config = dict(
    arch='tc_resnet',
    model='CTC audio transcriber',
    dataset='telephone keypad tones over noise or synthetic speech',
    train_examples=39062,
    gain_aug_db=10,
    noise_aug=0.002,
    n_mels=80,
    hop_length=160,
    input='log_mel',
    spec_augment=False,
    win_length=512,
    tokenizer='char',
    vocab_size=21,
    norm='groupnorm',
    activation='relu',
    weight_standardization=False,
    channel_attention='se',
    depths=[2, 2, 6, 2],
    kernel_size=7,
    stem='single',
    widths=[96, 144, 208, 320],
    init='orthogonal',
    residual_init='none',
    optimizer='muon',
    muon_scale='match_rms_adamw',
    lr=0.0024,
    momentum=0.95,
    nesterov=False,
    orthogonalizer='newton_schulz_5',
    adamw_lr_other_params=0.0019,
    steps=6300,
    batch_size=256,
    epochs=41.3,
    lr_schedule='wsd',
    decay_fraction=0.3,
    final_lr_fraction=0.1,
    warmup_steps=1260,
    weight_decay=0.07,
    adamw_weight_decay_other_params=0.05,
)
Rows from block 7, named by matrix and row number. Rows with one number belong to one channel. Each number is 128 + 32 x the weight over its row's rms, rounded and kept within 0 to 255. All counts start at 0. Numbers have three digits each. After the name is the row's rms in percent of the matrix's.
# convs0: first width-7 conv (model.blocks.7.convs.0.weight, 208x208x7), inputs 30-39, a 7 kernel for each
# convs1: second width-7 conv (model.blocks.7.convs.1.weight, 208x208x7, transposed), outputs 30-39, a 7 kernel for each
convs0.180 094:160130143174154114100119152172162125072084160126140164160137094132137160159145131121110148156174167138163086089115099111140110121102109073096114167090126146152119140131087106115127148148101130165113135124068083
convs0.181 098:146152155155156141120127145142133124135125236224185136135136151114122129146153146125094097110136132129145115136142143109159176141154125132143146172147134133123119136131083127185195169164166107175206147136137130
convs0.182 095:177170136168172170177107137142093124179171141104077087106134150186121106100102118112095172170133113172182168153146155120136147089122148142159192199107122137142113116077172187171134136081063106156112134100124169
convs0.183 100:220157098081114132131131114114098088095081172192205185164149140109102106110140152144119129141147131146147163164141076073090096171164135110133101103133113116134133150106160123139104136190222138131121103074085109
convs0.184 094:085081075093098107155150143149157122075047139197199198160113130159153111109098087090122109116123127166180100086093097103094106138111119128141181193160157116114120129169169179112070090134218132094105111124130152
convs0.185 097:158106098086111148182146163153114098107073073098133157175130081117134128136116126152136133125106112116097224133139139135127127148139132121123088039105162168125136133132144159142154180180146186155111120145140112
convs0.186 097:177169161162165165151121143145133153126115078084103090093115100111130104112134129098151172160130122125115119145166129086100124130126151130109099114104108081097097131126141096124126110142167060161188135164163118
convs0.187 102:170154137155147107058118099103121182196160190139116104091098118134128122136159157123181163143155148136145123135159116041079152111144125108070080108111137098091117150121149145145184185167151084096099097119157164
convs0.188 092:161159164164147141135111124132136117127132092046020065127170159121151140116136113087170156115134119101104137110094049083135119157156125122109110080118118128133091105114055105143137129083058079156129113168142153
convs0.189 105:106136113090103125144116131150132125158149120124129152151128114081140133138160155113167133157134133135125144148137141132132101168130164134136142185061089120143165158156076075102145157143142174143174159085065186
convs0.190 105:125137147125102114112127130143129122130138255202106067119160164086125153150125132118180159144149178191153192158106099150184179141154135139147138134171147130123104092128169141125112105068038255164051058118191228
convs0.191 095:115119162177160181184174153153182164142146188157169163183172184131095129106122134138157101102135155155135098121095140141163191150107116168159134135092072065157214160102097138133171110134111147137191210099067065
convs0.192 093:145111138185169113093115083079091106137179063101128095115154149143144144125100112134148145132135141136141086123164163160110121099102123129154127092129100107101129098083129151120111116195248191145160153129141159
convs0.193 091:171228211205210161127161144145142145137133135126113109123132120130144152134121134171175115121149157172143146126104142134114097083064126139132168209158163166159138130181165126102096062075098087117137129132149093
convs0.194 098:088095109113116111105141141126113106121091040108149183200193186075094105114113162165147119115108124127153083085120135122105104155129113110112113088237233211150140124108154182180157167157154154118085130177180184
convs0.195 093:080077094120128115145166111087103143146157199175161121111100130115143158145109104103127115140118107148180124100135085076119139072082110118138142108103130143110126148172049088098106119158173131131086117153119157
convs0.196 091:123109095128165178172107082064080090091091184169177156116122122131122134139126131139155162141090097120139153127114141134126070058093134157110163167162139118128092110155126121164171183183169141182167114087118087
convs1.180 083:162137131113111130119122124092138139159153148121130118086065080085117130158141126138134129120114137139124152184158101072149181151132143175121091138098155148097101156191119141128145164156150171145148153153134165
convs1.181 097:114157146150163190181127125137158133133092074081094096100099133144142117104137124169069098113162186166175149135072070098113124174164154118101122101108104099098152194157109128134169150144152095137172145104105103
convs1.182 108:146175150110148164118082092124144135155106133130120136080099107154136132143104088096179182133119139134168120131132112121103094189168130117127120097164170151101138120115077148164185190148200144178163103133172150
convs1.183 084:147118116120139098072164165153158143136102159124102089089065060180111107124146131122154147152131155089067126139110113131078074141148153101119133162104107109091086124178035043052081130178137164145166169155160128
convs1.184 095:087138138104105109131127136141127171206178118104097087094092103120098131153102088121167203172148145105091136123092114135115114099108139184194134079091107113104105114151091086093107135116106140140156156205177101
convs1.185 088:083095116137150110111126097088083143130088115122116125130118077155131160167113109167106110126181173168129079132126101085079142129157117107133126104095080116134100086132103126136137125147120132119130171174150115
convs1.186 137:144160151133125098080096139161110090115093108118122096122091086111136145113110128140186110073120112091075132085115115159104075125130090089088098126159154116097135119105063072108125115118100173117107135131128108
convs1.187 115:132101086114131124119231195127099107122114237197171156143099089131141132136145130082153104121132145140114172165149104100136123177122101124142181199128107107124127056073095134125151135146138075095094092110144167
convs1.188 100:082105106123124173161114117123118093148168197186103061082117129135147125148137141141155189180130100085130099091066083143160113121093137131102105129200177132109151164129128094047060110153171137161141128112094104
convs1.189 118:184199184209150148150144147137117173176134113109113140123117119126116114093111197163158137160125146171132114117068076092092105061096167103112157191211196141127153194180133131101154159111103131075082109093081114
convs1.190 124:066076104112106129143101105129148128113124255210143096069064062100119131159176174150115134133120097084074176147126123130113114083094103072074089091173126099134174164155100105088098117134120173156138098082106094
convs1.191 079:132114117117148157162230177194162123119144096083089087089123109152170191200188188174100129149134140135116107106097082123185126093072108086098112101116146134089081134190085047083101124125155119111101112101104149
convs1.192 094:093117112116136166185177137115124096087046149152113104142162146143132148150105097207137131103094121114119103118111108130131142141111109147151130072172159164137102071066121118086131167181170136148160146147151165
convs1.193 094:130160151142130142153152138147120109105104066102105088080116117113149175153132102119127130207183126122076137130106094110117132166120117155151134126171139114112091106141095098124083090061055152170169121098112104
convs1.194 111:120116125120140147139109081082113126139166181157099079091104096203182119120161167118136111127139158125139117084095083113139138052129137125098105109125138129135127138170142144111113142144137181216208163128136161
convs1.195 097:132177121158127152151190152087104133171209099074093135151174161126144153213174103110120145112114120160211139134127101102093107092105139147140153136145128172155127132136117081084143172180177151159159142129099069
convs1.196 089:133131130121127131147162187159165172166138103108085070085072084121117125133131166191147164133111097118093171115105133121093063132114108111133142145086125172176125111106119120086076117132085060104098134174154142